Rows from block 2 of a small sound classifier, named by matrix and row number. Rows with one number belong to one channel. Each number is 128 + 24 x the weight over its row's rms, rounded and kept within 0 to 255. All counts start at 0. Numbers have three digits each.
After each channel's rows are labels from the 100 clips, of 14848, where the channel reaches its highest value: "top examples" is what is common among them; "lies over" is the class under the peak. Only what is clearly more common there than usual is listed. The data: strings of digits, spoken by a formant synthesiser in many voices.
# convs0: first width-9 conv, stride 2 (model.blocks.2.convs.0.weight, 112x96x9, each kernel summed), inputs 0-95
# convs1: second width-9 conv (model.blocks.2.convs.1.weight, 112x112x9, transposed, each kernel summed), outputs 0-111

convs0.110:120121149138103127130140127181102124109126128131147125140109147122093102061123140145142105121116120139134147111164137140089113127131117142121069114102110183130122065074117134129113171117126102132131113111051093128153124100140100107145166126139086110142133127157138112113126102113123160156
convs1.110:127120106109111120127074093127132145137127167127159112144137161135100119122112130133138106112159119132140147140144102093119138130079093118144098148124113140140113143122092147120161125139109145102117123193134140148080137121035128140156129136113172133108114158112130101126117126107097101111120092148123130079148151160126071116130156104180
top examples: reverberation; "six"
lies over: /f/

convs0.59:117127129147126102130155117130134141097128139083115107163095156098112085139131154131138113110157071115102124119131149120114126143112161116157106141111122151139146122136140157123136139143142111098125135140125138126122115040116149148150136092148152106122150059120067150132126138052143113119
convs1.59:138094130144146113100118077105158108064080131143124115155095113123089082124152204130099091124135102135111099127105109108129080096107070109098114150138132130088142133150159154119134144150135153131116154139132126110121124095140132089141160111107121146156137095138109115126107135115097091138143121106139116107138181135130126100146138116115
top examples: reverberation; clipping
lies over: /t/

convs0.41:163134077114126123139137085119105151129129116101139113148140129111144066139091161111129092123186135125161173122084083124104104117120156096124137116119111106138130182151134139146116127114118074100105139112112161139076117128104134079133144078126131119115127127160112136155133138123127160140
convs1.41:102130137098121138100148123126133142130139124163118126148105127094137132073157147101167111135099160119121121128138143146128105109113143153175092132130160132155170126097135109101149134113099143142114134114106130122114076139149134129132122131099141157093168136151128091110105144145134078086144135134095127127069139064176168120141100089077
top examples: "zero"; first digit: zero; voice: child-like voice; mains hum
lies over: /z/; /s/

convs0.58:129128163128124146115129102129136142081123092118089111152112120133145132159126121155135127125128108138129151088134119161139093127117141138131111113104133120103151093132100070145129126125107130104113131141098133141147103097156009083147143136154135119129135103069154128156141106130143093132
convs1.58:100136148130109130104121147136136118129125125114157120121127181122129090099175151104146111053109095129126161159147094147114176069172140112112139120132130119127095151156132113144114121116137075084135092101152136105148130120130138062140144137162102156121132113127112143171142152099147135134087125103129120091111140134128127093086139121139
top examples: "zero"; muffled (low-pass); number of digits: 5; white noise
lies over: /oʊ/

convs0.47:161147111142103119145109128109121114127116147154127171134190129164145094121133149047135124121124112091107111113143154148151145152118184152195106138163104130121123126122118140141141119139139141121157089108147113121158138133134152085122128111130134135155167110182122110129113137092130133179
convs1.47:082155103143103102119124110168186129081128129128093141125110132135169128127060149120124148106114124095108144151130119153139156122174092166122090121139165183110116151120108067122087088119138109120124098154098129128166118145120133131105137105135127150123101119136137100135154090113130129134092128175147105135126131112133173121120124102150
top examples: "six"; voice: low voice; number of digits: 5; clipping
lies over: /ɪ/

convs0.85:110132112116098123119164149140117154134094139111129131126107146098150116150131120121139077119145130123161160090117167113134147160124117096140126142120125135126153071057131168122130125116078123137127113145108035155131146145148120099140139138106109141135128155157165151145111078128114145155
convs1.85:151091100062108161112139093124142126117120147123161177108121142158127119124110187168157099117067148112144110117123144104157116129114085129104076129099124182143149121126088123128157098127150141145141109120121137165138123104137089126129109111123120156142144112093121100124156134146124135113099123130128108144102172129149117179148161091127
top examples: "zero"; reverberation; voice: child-like voice; number of digits: 5
lies over: /ɪ/

convs0.53:078129153125107110152102113142143130105151142108116138113102153117134130156118138129123085117128096129129132076171129133111090126145113151128083144100106133122110134160105086093139132119168087125104119099096165114147083143137036131174143137114115126090125137154115122122112122138153103153
convs1.53:131126165136109114166148140126158127135117181157123095178103144156131107145164137115149136110113112093136099127117116123109092083073140149139092148109112151122100110115109148158146109120056143143129145152127122139174113089139107142104109111111128090118138143108133121100162104103134105085148093120105128151143124123140097108145107066107
top examples: reverberation; voice: deep voice
lies over: /ɔ/

convs0.65:105118091171150103113148140108114117082118080131138120177127123142140093160132158117115118064104159086111124133122151101137187135114128152132137133070118134127131147137135161137115144126159127138128144135123108103120146112157143121109179171142089133149133130145158137110124087123079086131
convs1.65:113124161122108187120110100101143119172160125116138126123139105142115133105168180151061114126113128101139161142133110131142160127126093102114147115120131113162139119146135161110129159119167113129125073131151168156069151119138120082139150144143112133132126107130128139152141077083149145112145122092132129118114134169090090155160140123158
top examples: "six"; voice: high voice; number of digits: 5
lies over: /s/

convs0.43:069147070140110147148136151099110130154162122115156114160163115127141133116130165098184121100140061118150146096150122097113152141135148106141086126078112137157100125179146104149110164124115128114123124141134157137128133107165080127142143124107154115174128153134105123114125131124134122131
convs1.43:122110106131109129091133073127150134131118125152125115179140138131105128125132113084175083152091140156129131136094150126132120123126124137171054140120087108105154113144136079135132132165050142127167143125113127105110142124094146094141116146100105128150093147152145116092141128135084098096137104121108094149146147145138149109148117137137
top examples: reverberation; "nine"; voice: child-like voice; last digit: nine
lies over: /aɪ/

convs0.33:129100143112111127128079138181121130143112144095137156137147115064105071111106149105142107122089134119112143135114107140100068131140146128087112109133117118099043151076144147143114151130106171105116151117105116117141126131123131102140129144096134126081129154133132138109118145102146137127
convs1.33:145140125131122153144155174135165139151107129112114116096114126133124156141104145120153143121128104066115123097126160123142093154178175102147170151106127138081136129121122118164117120150098105128102119155091101112149149154098127157158105122131142149119135162116152141103118174118139108109085132135134138113054118056121153143110120142126
top examples: "zero"; last digit: zero
lies over: /z/; /ɪ/